A small encoder-decoder image transcriber, trained from scratch: 23.4 epochs.
Rows from block 6 of the image encoder of a small encoder-decoder image transcriber, named by matrix and row number. Rows with one number belong to one neuron. Each number is 128 + 32 x the weight over its row's rms, rounded and kept within 0 to 255. All counts start at 0.
After each neuron's rows are labels from the 100 images, of 14848, where the neuron reaches its largest size: "strongest on" is what is common among them; "patch colour" is the nearest of a few named colours to the mean colour under the peak. Only what is clearly more common there than usual is listed. The data: seven-segment displays showing three digits. In brackets: how many of the 100.
# u: gMLP up (value half) (encoder.blocks.6.mixer.u.weight, 768x256), inputs 0-51
# v: gMLP up (gate half) (encoder.blocks.6.mixer.v.weight, 768x256), inputs 0-51
# out: gMLP down (encoder.blocks.6.mixer.out.weight, 256x768, transposed), outputs 0-51

u.182 [124 113 153 140 107 115  38 148 118 166 166 185 118 102 103 125 165 106 129 122  70 109 160 119  80  88  72  90  87 180 126  98 178 136  85 105 158 166 178 147 123  99 128  87  95 104 126 128 119 138 197 148]
v.182 [172 112 150 135 135 150 171  41 145 135 112 115  87 102 162  90  96 116 170 166  80 181 186 138  93 139 104 151 134 158  91 185  83 168 157 147  92 192 123 112  60  83 130 148 107 131 110  88  91 145 160 143]
out.182 [ 65 138 107 124 112 159 105  93 102 130 138 129  51 146 115 133 137  83 112 100  99 159 107 125 109 141  81  67 177 108  96 124 168 124 140 155 160 158 169 131 153 108  91 139 126 140 177 145 105  93 131 100]
strongest on: dark on pale (97)
patch colour: grey (93)

u.429 [ 79  91 100 122 111 162 111 113 143 149 135 108 118 150 173 129 108 116 105 121  93 134 168 141 119 124 132 125 186 152 109  64  98 138  83 123  80 144 135  87 145  99 121  90 136 141 153 137 128 166 180 143]
v.429 [215 105  99 145 112  35 197  91  84 127 117 203 185 125 124 162 174 101 132 127 119 173 107 169 117 131 140 180 137 109 114 147 117 102 163 150 118 121 138 136  76 143 129 103 118 141 159 111 124 178 158  89]
out.429 [153 139 134 118  90 108 120 154  85 115 120 137 123 127  90 151 124  88 198 161 138 166  61 106 181 169 151 175  82 148 138 145 133 116 197 116  73 126 115 178 157 171 158 125  94 125  86  97 117 105 120 138]
strongest on: the digit 2 (79); third digit: 2 (67); red glow (38)
patch colour: brown (73)

u.244 [151 142 136 178 163  81 157 163 147 141  84 160 127 123 132  81 107 101 137  35 123 138  78 151 125 100 105 116 155  96 157 114 114 159 155 120  86 140 153 155  90  97 106  81 113 136 125 121 160 134 166 104]
v.244 [128 100  62  68 133 132 103 141 184 146  93 130  99 130 157 156 135  76 195 130  77 105 129 140 120 194  79 105 151  91 121  74 121  81 134 158  68 149 163 105  99  91  85 144  65 136 126 107 155 136 167 127]
out.244 [146  72 121 149  45  91 115 132 133 109 135 144  86 143  63 121  83  72 187 115 133  87 107 112 175 135 110 110 132 121  94 104 126 146 148 105  99  89 116  92 138 106 196 167 120 173  50 122  88 131 162 150]
strongest on: red glow (44)
patch colour: brown (69)

u.243 [145 124 140 111 131 130 138 108 122  63 112 178 176 103 137  89 102 152  69 167 187 165  75 140 129  91  77 109  57 100 131 110 156 144 155 154 164 131 165 145 122 115 155 105 119 135  84  83 116 138 107 126]
v.243 [109 145 113 132 146 149 112  95 120 151 170 106 164 150 118 127 125 105 158 133 166 145 143  98 117 163 144 141 125 160  71 143 115 139 144 106 142  83 124 128 120 187 189 143 122 157 153 111 185  99 103 137]
out.243 [166 103 102 104 162  96  68 114 105 121 123 101 131 140 195 137  85 121 156  91  81  80 112 117 133  90 135  69  91 135 130 163  88 164  97 178 172 150 113 101 130 113 172 128 173 110 118 132  94  84 107  93]
strongest on: blue glow (43); green glow (39)
patch colour: green (42); blue (27)

u.41 [ 66 170  79 106 123  95 133  98 138  91 140 130 145 142 105 153  61 124 125 160  99 181 186  80 136 122 133 110 132 136 151 160 152 190 150 115 116 129  31 145  51  89  85 109 142 103 141 129 140 172 130 102]
v.41 [111 141  57 103 166  97 130  80 120 146 113 147 126 109  78 103 125 172  74 144 152 115  88 126  89 192 126 117 116 164  99  74 144 158 119 196  85  40 162  86 125 157 121 139 142 222 144  69 171 166  55 169]
out.41 [105  98 123 153 134 165 163 183 158  83 148 108 138 131 151 150 136 142 137  93  63  65 125  84 128 120 149 148 100 131 167 123 114 143 118 109 103 130 148 120 177 142 151 118  96 172  77 135 207 152 166 182]
strongest on: white glow (54); second digit: 7 (27)
patch colour: brown (61)

u.385 [187 159 160 182 124  90 140 129 135  74 151  90 134 115 168 118 140 157 133 156 128 155 105 156 106 128 146 132 131 164  83 168  88 132 172 152 125 163  82  92 186 154 216 161 123 117 144 163 100 122  78  85]
v.385 [152 122 149 136 119 136 121  61 150 160 141  68 123  59 136  91  92 121  73 124  89 127 116 122 124 161  86 146 157  93  98  87 156 152 148 122 151 105  99 117  83 136 104 116  98 106 142 125 141 166 131 121]
out.385 [ 91 116 126 119 113 110 119 183 136 148 176 141 110 138 131 187 149  90 157 126  99 115 150 128 166 171 153 137 154  84 112 168 104 166 115  92  91 121 208 131 170 158 105 121 126 128 139 138 140 118 162 149]
strongest on: red glow (78)
patch colour: red (43)

u.115 [153 126 115 142  95  74 135 141 194 145 149 149 148 134 128 131 168 209  93 118 166 185 147 148 105 105 100 111 106 100 160 106 177 153  86  87 174  97  69 182 125 173 190 136 114 128 144 128 123 206 143  89]
v.115 [163 136 157 108 132 129 163 154 144 100 149  92  88 149 162 144 153 173 180 131 171  76 103  76 162 144 132  75  51 186  75 179  52 129 127 108 104 127 183 151 130 134 151 105 145 145  70 151 109 139 110 152]
out.115 [161 151 132 175 124 105 118 148 144 147 117  80 117 155  61 164 152 138 161 135 189 110 134 126 174  65 147 103 134 152  69 169 103 119 116 102 127  97 136 103 178 125 123 178 185 122 103 161 107 133 134  54]
strongest on: decimal point (83); dark on pale (55)
patch colour: grey (79)

u.368 [115 155 172 101 144  83 169  67 112 139  76 202 196 165  97 158  74 118  89 122 115 147  97 127  98 140 134 147 123 159 142 151 130 118 148 146 162  98 151 193 124 126  95 126  84 150 124  77 138 115 101 144]
v.368 [117 103 170 156  99 109 153 164 116 147 144 151 102 131 158 144  97  91 160 146 155 105 120  75  92 127 115 155 174 149 107 148 114  84 189 145 100  95  72  96  65 111  68 139 126 110 159 127 117 160 133 117]
out.368 [110 158 142 119 150 135 101 150 150 187 139 149  77 123 149 153 164 172 144 108 169 128  87 141 184 114 188 148 126  69 149 168 101 127 124 142 148  81 172 106 160 111 126 132  69 115 182  87 125 133 107 130]
strongest on: third digit: 4 (29); third digit: 1 (26); third digit: 7 (25)
patch colour: brown (70)

u.576 [ 50 138 109 139 187 126 123 129  29 125 130 138 140 154 165 120 123 120  76 126  97 160 152 105  98  58 148 133 162 115 152 178 150 101 140 140 174 191  79 189 174 125 167  61 121 100  92  98  88 155 112 114]
v.576 [145 129 148 163  58  98 124 104  77 116 158 153 172 144 158 133 112  77 124  97  91  88 131 141 106  77 139 139 110 102 144 174 140 118 110 133  95 183  93 184 128 132 183 105 121  66 119 111 132 128 147 168]
out.576 [ 71 156 182 122 132 147 149 184 103 109 121 107  96 140  68 141 167 123 156 108  85 128  83 138 156 142 123  59 127  93 131 139 154 145 163 123 100 133 159 124 155 189 148 171 121 198 124 115  93 120 115 107]
strongest on: blue glow (38)
patch colour: grey (66)

u.121 [ 66 134 200 129 137 124  79 137 160 121  96 100 121  76  72 128 109 179  77 160 118 147 150 151 146 104 132  77 118 121 160 141 146 129 101 114 147 102 136 103 101 165  76  85 121 118 181 116  99 138 145 127]
v.121 [130 105 115 150  68  70 118 131 150 165 120 119 136 108  94 103 141 139 156 115 104 161 159 135 144 171 109  99  89 158 159 162 169  98  88 111 168 103 164 121 157 175 145 118 137 108 103  95 142 124  87 108]
out.121 [147 107 117  68 131 124 100 117 150 128 148 114 168 132 175 197  87 166 136 127  57  96 133 129 162 134 144 130 138  82 200 164 140 151 122 149 163 110 128  81  62 121 117 148 113 137 159 101 170 137 182 203]
strongest on: blue glow (46)
patch colour: blue (33); green (33)

u.721 [156 182 145 126  81 139 149 124  86 144 103 123 149 148  76 143  74  84 143 193 144 156 162 158  73 150 163 128 123 195 128 141 125  87 116 113  90 152 125 141  87 101 140 182 165 154 113  93 122 167  91 107]
v.721 [123 123 144 113 164 121 136 144 133  59 137 127 125  98 154 113 146 150 104 153 136 134 148  90 114 143 108 137 122 132 119 108 142 169 121 145 161 149  82 159  74 107 165 108 100 101 111 160 130 107  57 149]
out.721 [ 76 109 171  82 161  80 147 125 208 126 112 129 103 144 120 125 164 141 129 138 152 123 113 123 135 158  82 135 129 103 147 162  84 118 169 115  94 149 170 130  81 122 108 103  86 144 145 134 153 162 198 170]
strongest on: first digit: 4 (29)
patch colour: brown (68)

u.349 [ 98  62  79 163  91 162  42 161 107 220 110 192 172 143 139 101 104 133 114 133  87  97 123 126 149  72 104  77 112 143  79 117 136 151 104 136 169 145 149 141 123 156 105 193 153  81 148 123 127 105 149 118]
v.349 [ 83 149 129  83  94 110 135  91 165 113  72 136 110 150 118  70 118 108 124 105 164 205 150 131 150 152 105  84 143 164 100 105 136 129 108 224 174 108 119 136 150  75 111 173 119 182 141 124 153  76  96 172]
out.349 [101 134 131  68 103 138  96  91 102 138 134 120  69 162 122 169 132  89 140 133  73 135 150 124 120  97 100  85 178 113 119 134 180  92 114 147 180  94 154 165 129 120 114 126 163 126 165 102 137  90 157 127]
strongest on: dark on pale (100)
patch colour: grey (94)

u.215 [171 133 174  74 141 139  52 129 126 124 179 108 109  89 197 137 143 122 122 163  95 168 162 111 123 118 126 135 120 158 148 190 131 126 130 132 134 112  73 118  72 137 136 133 111  69 136 177 112 114 106 130]
v.215 [105 134 154 148 108 157 106 163 143 114 188  92  62 141 151  50 177 144 143 135 128  93 147  88 115 131 139 121 124  97  87 148 157 128 137 191 158 159 149  57 117 121 143 105  96 125  97 129  56 109  79  80]
out.215 [138 159 160 116 132  89  96 165 159  83  49  84 166 132 145 138 135 131 144 175 164  66 137 107  84 150 116  97  60 135 157 138 134 218 103 144 180 127 123 136 114 107  90  90 113 127  91 135 148  97 144 174]
strongest on: red glow (60)
patch colour: red (37)

u.570 [195 122  59 143 130 138 129 135  65 137 128 104 120 105 130 113 131 134 105  50 160 157 119 107  92 187 143  97  88  98 140  50 174 173 135 116 117 123 125 124 142  94 168  62 140 159 108 111 130 183 149 132]
v.570 [129 134 121 119 140 181 130 156 123 133 145 149  89 164 110 173 137 119  87  94 163 102 118 108 155 114 153 138 122 123 138 117 157  74 213  64 121 117  89 113 150  90 126  82 134 143 125 174 106 121 129 125]
out.570 [106 162 108 103 164 112 138 113 207 187 143 113  89 172 167 143 162 129 119 115 103  81 113  90 183 103  96 129 132 115 139 233  82 138 137 182 165 153 131 136 159 108 100 126  77  93 191 139 161 119 148 104]
strongest on: blue glow (47)
patch colour: blue (26)

u.272 [109 149 152 160 136 143 127 109 154 102 128 157 131 125 118 169  90 105  68 161 115  96  94 109 133 145 126 111  76 104 114 120 126 113 192 148 175 127  32  78  80 186 151 100 117 129 146 158  88 147 146 164]
v.272 [149 161  97 124 120 205  85  91 185  89  89 104  82  65 151 118 123 125 132 199  78  85 154 148 146 156 130 104 142 103 143  81 142 145 157 154  85 138 132 126 105 122 121 105  92 136 144 100 170 192 147 158]
out.272 [143 123 150 114 110 177 102 157  93 151 170  88 129  98 207 106 134 137 117  68 181 128 148 143  66 103  92 151 115  85 137 120 157 137 108 159 161 150  87 106 142 110 119 108  65 112 147 159  59 146  89  93]
strongest on: the digit 2 (58); first digit: 2 (44)
patch colour: green (26)

u.270 [ 91 131 195 171 133 122 110 120 116  65 111 123 114  94 120  94 139 127 119 194 148 125 102 138 137 148 132 102  71 116 128 165 101 187 132 133 130 112 129 179 145 163 143 124 127 163 116 128 108 111  97 133]
v.270 [100 122  80 124 128 139 144 116 114 126 170 145 134 120 186  66 138 127 144  98 104 137  43  78 168  63  95 102 116 141  73 184 106 112 136 179 136 167  80  80  95 129 181 101 119 128 102 150  70 118 110 104]
out.270 [121 127 196 157 162  92 166 108 191 135 174  93 135  76 168 126 133 147 161 126  81 164 166 140 171 185 170 169 172 146 125 140  68 151 115 133 119 175 162 164 175 143 163 154  90 128 161 157  96 123  91 109]
strongest on: white glow (74); third digit: 2 (29)
patch colour: grey (64)

u.166 [148 155 148 143 111 117  89 113 153 106 139 104 159 159 151 135 108 119 152  83 180 101 158 176 124 183 113 106 141 171 145  87 144 196 206 148 191 117 109 116 104 105 184  74 141 111  97 106 183 132  74  57]
v.166 [201  95 114 160  94 192 163 170 219 161 129 134 114  97 164 107 114 111 162 120 120 146 112  48 160 115 165 159 135 135 146 141 140 179  86  91 150 156 136  86 111 148 194 104 177 140  96 129 181 128 182 146]
out.166 [ 99 116 117 166 150  89 183 117 138 141 134 106  99 132 140 181  85 107 103 166  96 140 137 137 150 176 176 186 151  88  80 154 136 163 163  66 115 112 171 117 163 102 105 107  54 153 122 189 159 114 170 148]
strongest on: red glow (65); the digit 2 (56); first digit: 2 (28)
patch colour: red (41)

u.628 [125 170 128 166 161 118 101 136  69  84 139 163 101 141 147 140 100 139 158 110 189 165 153 152 157 103 163 137 117 139 169 136  78 199 159 120 186 126  38 157  81 173 123  62 144 153 153 167 117 107  83  83]
v.628 [149 103 112 166 120  94 127 157 116 169 129 126 108 158  55 111 139 109 162  81 134 125  47 125  94  94 149 178 108 130 159 190 116 131 146 106 104  73 160 123 179 100  93 131 167 131 117  87 171 144 109 116]
out.628 [148 184 153 174 129  96 156 167  98  64 107 115 152  96 116 108  89 129 101 120 153 178 151 107 184 120 117 138 160 162  81 120 179 151 118 160 139 127 105  96 173  78 133 145  98 162  96 121  86 128  79 150]
strongest on: blue glow (40)
patch colour: blue (34)

u.528 [127 103 123 162 114  91 173 109  84 121 130 132 142 130 114 133  88 156 112 137  91 198 134 116 120 137 133 107 149 175 108 134 135 162  66 100 123 178  89 192 127 142 132  88  96  89  88 123  86  79 125 145]
v.528 [189 183  62 164 136 117 117 193 110  82 115 126 109 159 137 119 116 160  66  99 161 136  85 170 163 129 135  91  96 117 125 171 155 187 156 113 127 124 113 112 135 132 154 121 145 100 133 179 132 149 131 144]
out.528 [ 80  90 160 106 180 193 167 102 143 140 153 136 142 128 113  76  78 178  75  94 146 138 181 161  99 144 100 151 152 106 124  97 152  83  92 167 131 110 134 145 137 113 126 135  63 137 110 112 117 140 110 190]
strongest on: the digit 2 (59); white glow (47); first digit: 2 (45)
patch colour: blue (31)

u.560 [143 125  96  80 134 133 136 105 141  83  80  63 106 118 156  55 128 126 123 171 151 101 182 119 123  75 113 128  92 161  94  86 100 126 141 133 113 149  92 128 160 132  89 139  88 194 120 156 181 127 121 192]
v.560 [137 186 177 109  98  86 109  99 116 127 108 106 119 191  48 102 106 113 147 185 149 114 129  90 166 131 154 133 153 167  96 169  99 133 141 156 136 107 128 144 157 197 119 185 122 108  67 142 161 126  99 113]
out.560 [160 115  74  90 109 129 123  99 158 132  99 165  98 135 102  83 125  50 129 132 133 139 126 137 130 115 131 134 121  90  90 155 108 130 177 150  88  69 141 133 176 117 120 115 123 159 145  75 106 175 148 124]
strongest on: decimal point (80); third digit: 9 (27)
patch colour: green (33)

u.287 [133 170 158 160 117  87 131  79  71 107 122 190 115 167 144 102 116 147  70 128 111 117 152 104 125 149  72  54 165 131 131 111 163 150  74 194 174 124 148 150 155 152  80 110 142 106  74 121 176 144 131 172]
v.287 [110 100 103 123 137 131  91 123 117  48  84 114 147  66 105  81 117 145  91 175 176 145 144 127  97 143 120 127  67  53 148 129 139 114 114 119 141 122  86 119 153 127 116 197  97 131 134 160 132 126 113 107]
out.287 [120 149  80 176 109 151 141 100  89 103  92 175 166 138 161 122  55 165 114 111 111 106 195 104 119 138 125  89 125 123  67  92 180 118  89  90 141 104 133 106 130  74 136 155 152  86  68 143 156  80 141 160]
strongest on: first digit: 3 (27)
patch colour: grey (65)

u.17 [109 143 104 180 166  63 153 174  77  69 123  98 165 144  97 139 107 142 130 161 187 136 151 173  52 136 131 104  71 184  86  94 155 182 110 140 184 176 156 158 110 161 129  81 122 131  99 191  92 124 176  85]
v.17 [116 118 138 109 149 145  91 120 142 109 161 102  88 149 125  74  99 162 146 132 147 171 152 151 146  80 126 156 124 182 110 157 139 145 146 188 118 148 122  96 142  80 196 133  91 158 147 137 148 128  78 106]
out.17 [ 89 124 126 184 159 131 160 117 204 103 189 167 142 105  98 100 128 168  73 123  39 133 133 121 172 105 138 171 139 110 166  95 115 147 145  99 122 103 153 109 182 163 197 199 140 193 137 139 125 130 128 116]
strongest on: blue glow (51); white glow (45)
patch colour: blue (38)

u.738 [137 143 118  99 144 118  91 111  55 137 130 138 175 154 135 168 138 163 102 191 118 188  97 134 138  82 140  71 149 187 128 122 144 135  81 159 146 171 119 202 141 195 135 133 176  89  96 126  47 117  68 162]
v.738 [141 117 141 121 109 171  97 136 143 137 156 148  87 120 168 119 110 192 101  66  81 153 104 191 160 150 170 104 177 119 185 103 143 122 140 125 117 104 129 218 163 135 124  78 201 111 170  82 120 151 103 148]
out.738 [103 101 132 108 152 190 157 101 139 142 109 140 115  71  85  69 137 110  97 130 146 189 102 154 110 188 110 163 124 135  93  83 150  87 168 137 111 123 131 144 139 133  96 153  84  99 169  86  87 156 108 101]
strongest on: the digit 2 (77); red glow (45); third digit: 2 (40)
patch colour: brown (63)

u.441 [122 159 126  82  43 119  92 137  71 170 125 140 167 134 134 130 149 120 117 172 133 131  77 146 144  98 117 159 134 147 122 102  95 159 128 140 158 154 158 137 115 152 109 150 146 169 144  66 172 160  72  89]
v.441 [143 137 143 147 164  66 140 123 145 120 138 170  72  71 137 130 128 146 177 166 189 106 120 108  40 147 149 154 122 128  65 143 153 119  88 122 160 126 144 115 100  91 125 104 181  87 149  41 134 107 148 164]
out.441 [148  99 112 155 130 131 136 118 154 151 124 103 167 126 161 111 144 151 139 122  19  65 156 159 137 137 148  77 115 182  91 126 154 165  68 154 168 139 113 152 151 124 166 156 116 152  85 188  72 126 139 147]
strongest on: dark on pale (100); first digit: 9 (30); first digit: 5 (27)
patch colour: grey (95)

u.273 [ 97  79  99 145 165 144  48 153 134  89 108 162 179  98  41  91 178 220  46 164 120 172 102 122 123  47 189 127 110  89 159  80 113 199 121 117 127 143  84 112 180 125 124  96 107 160 104 109 137 152 101 127]
v.273 [ 87 109 159  63 195  92 116 165 136 144 105 117 135 112  93 116 183 150 147 159 100 122 135 141  93  49  89 133 169 110 135 161 159 101 140 169 106 148 127 122 108 129 151  71 147  89 143 133 106 163 157 111]
out.273 [156  87 159 136 140 163  95 165 154 119 176  68 107 118 142 143 153 123 213 114  74 120 117  60 156 157 191 140 112 147 149 188 122 165 115  68 100 172 150  82 103 148 209 158 142 145 127 162  94 151 201 139]
strongest on: dark on pale (99)
patch colour: grey (79)

u.328 [171 164 152 125 181  85  88 152 138 176 138 100 146  98 182 128 116 152 167 124 129 132  57 137 109 118 127  61 134 112 108 142 122 175  76 127 173 116 194 158 135 131 126  75 110  91 164 102 111  96  87 105]
v.328 [105 105  92 138 142 141 166 108 131 109 114 149 101 131  94 115 131 122  95 179  95 196 124 166  88 115 111 101  99 106 146 133 193 208 188 132  70  94 102 166  79 148 144 185 172 119 155 109 168 175 110 163]
out.328 [ 78  77 156  67 126 136 105 119 109 115 113 125 113 116 205 168 181 133 143 122 107 114 169 134  84 150 115  57 152 137 180 124 157 130 135 164 108 139 105 122 105 109 119 113 108 143 131  84 140 140 154 217]
strongest on: first digit: 4 (25)
patch colour: green (32)

u.97 [101 108 114 114 126 141  98 139  87 165 141 140 128 150 144 135 117 152  48 158 151 147 139 151 141  69 161  95 114 163 195 154  77 121 129 125 170  86 119 206 130 173 133 109  99 119 158 120 125 118  91 138]
v.97 [117 114 125 121 102  57 141 166 109 191 100 184 113 163 115 156 146  72 130 131 156 142 129 147 132 112 129  91 108 188  70 161 152 119 129 112 110 164 137  41  79 133  92 129 133 105 146  92 155 135 147 111]
out.97 [ 46 113 153 119 175 138 136 164 126 177 140 115 109 103 153 168 126 146 149 161  85 166  98 120 139 142 125 136 144 112 209 118 122 119 163  81 146 135 140 149 146 165 110 132 175 145 127 105 120 112 100  92]
strongest on: third digit: 4 (37); third digit: 1 (37)
patch colour: green (27)

u.325 [143 119 137  48 131  81 126  90 129  37 132 145 187  93  97 143 177 142  87 140 141 191  74 174 138 112 115 115  86 163 135 106 145 133 109 178 134 117 122 145 130 160 146  84 114 125 111  96 121  89  96  84]
v.325 [ 87 160 134  79 119 113 100 154 100 182 155 176 112 138 114  92 141 139  81 175 112 158 103 156 102 109 126  77 167  91 169  62 114 125 149 136 171 169 114  98  58  94 133 148 133 105  99 122 129 158  70 135]
out.325 [120 181 163 128 124 168  76 107 131  89 105 129 139 113 156 155 129 109 169 145 105  95 137 193 148 158 154 126 107 151 172 120 150 135 107 108  94  98 101  90 148  83 179 112 136 134 109  94  95 153 179 197]
strongest on: first digit: 4 (27); first digit: 7 (27)
patch colour: black (61)

u.523 [ 85 114 108  81 126 123 167  98 131  76 125 112  88 106 133 105 138 112 121 141 122 111 124 139  97 116 123  68  77 174  49 164 170 183 163 128 175 166  81 100 118 146 140  81 129 120 114 159  68 126 123 132]
v.523 [131 109 148 106 120 137 141 163 110 116 204 138 125 123  91 149 140 133 141 110 152 152  35 105 176  85 175 171 144 131 154 185 134 115 137 111 145 138  90 155 151 183 133 149 108  96 118 158  65 127 142 170]
out.523 [120  82 176 115 194 181 117 195 173 142 157  54 107 101 141 133 154 123 158 138 109 139 169 122 159 194 169 161 154 108 170 114 124 135 108  58  64 101 155 152 129 148 154 107 157 147 129 120 109 169 190 127]
strongest on: blue glow (52); green glow (38)
patch colour: green (34)

u.387 [110 128 103 201  94  97 154 133 100 123 155  83 132  79  94  84 136 165 135 179 166 128 144 105 143 153 162 125  78 102 162 104  91 181 127  51 120 181 105 136  88 108 136 145  87  65 106 149 119  55 108 147]
v.387 [155 121 131 176 147 154 121 130 136  62  97 127 112  89 165 100 120 125 155 115 117  60 197 113 144  79 148 152 123 141 184  92 169 141 107 101 121 140  69 100  98 169 149 124 112 163 126 139  72 124 164 148]
out.387 [111 127  74 121 124 164 103 153 190 186 160 187 141 121 142  94  95 128 131  90  72 125 126 105 135  95 104  82 119 139 108 120 125 126  60 126 150 117 143 115 157 168 130 160 175 149  94 115 148  86 110 129]
strongest on: the digit 2 (54); first digit: 2 (42)
patch colour: grey (71)

u.81 [127  98 142 138 142 129 162 138  94  52  94 122 133 121 113 115  99 153 136 195 129 131 155 138  51 120  63 131 145  96 143 118 119 118 119 136  90 143 122 125  89 118  42 141  76 163 142  80 188 112 128 129]
v.81 [132 128  94 144 150 109 133  97  71 140  94 148 182 165  90 145 100 124 129 143 160 184 163 138 129 150 103 105  97 169  89 129 145 169 154 113 134 117 171 105 138  74 114 151 138 100 145 109 179 104 104 145]
out.81 [ 93 115 140 188  82 118 143 151 137 122 106 119 137  64  66 140 104 108 138 155 157 145  94 118 141 158 104 162 114 165  87  92 138 105 133  84 110  90 143  72 170  84  75 161  88 126  77  95 154 139 141 141]
strongest on: third digit: 1 (40); third digit: 4 (35)
patch colour: black (60)

u.388 [137 128 158 109 151 161 120 188 146 139  96 164 107  15 146 141 149 145 144 155 130 104  71 136  87 137  78  94  95 130 111 103 199 150 177 122 102 148 129 134 103 147 124  91 140 122 109 137 151 140  77 120]
v.388 [189 129 150  88 209 120 112 109 169  45 169 126  88  90 185 132 127 169 139 108 152 152 138  69 142 188 102 134 123 114 115 118 137 155 168  64 134 148 122 196 123 119 113 114 115 141 117 132 159 123 161  75]
out.388 [151 152 112 155 107 171 146 111 158 120  82  98 145 127  93 101  68 139  80 153  87 149 175 103 125 142 107 143  96 147 132  95 124 134 131  88 188 124 111 149 150 117  68 174 138 107  75 181 168  50 133 135]
strongest on: white glow (50); dark on pale (47)
patch colour: grey (81)

u.168 [145 186 145 152  99 126 103 169 119 157  83 173 159 145 170 108 134 173 106 148  94 163 161 102 133 173 168 117 156 158 169 112 166 137  58 111 190 111 119 134 158  88 152 114  96 103  92  69 158  65  73 125]
v.168 [134 125 141 102 152 156  96 143  77 113 129 101 154 139 151 154 152 132 187 170 104  88 170 135 183 189 117  46 126 134 116 126  90 132  70 180 136 121 108 110 172 179 103  89 149  90  89  78 131  63 132  86]
out.168 [ 42 132 159 107 115 167 121  70 106 130 148 161  81 146 127 194  71  91 127  72 142 118 163 132 128 137 108 103 141  95 166  90 194  69 128 117  96 118 108 155  94 135 117 111  54 130 112 114 101  98 145 156]
strongest on: the digit 2 (81); third digit: 2 (55); dark on pale (54)
patch colour: grey (68)

u.31 [175 148  89  80 149 170  95 179 121 137  84 156 137 128 187 162 129 148 145  88  23 120 108 144  94 143 141  90  97 170 157 147 188 177 147 127 141 164 141 111 136 118  91 102 132 104 137 158 107 137 166 124]
v.31 [ 64 144 104 123 114 138  91 168 152 151 135 137 157 185 157  99 128  96 182 153 108 121 192  93  89  91 160 132 113 138 130 136 165 123 113 129 121 177 146 149 147  79 121 178 128  81  45 173 180  82 123 127]
out.31 [158 151 110 135 226 129 117 126 148 147 109 104 175 159 122 114 143  88 128 136 131 107 142  82 161 152 145 151  81 165 115 138 149 138  95 101 122 137 138 151 135 121 136 111 130 111  80 161 199 126 144 199]
strongest on: dark on pale (67)
patch colour: grey (81)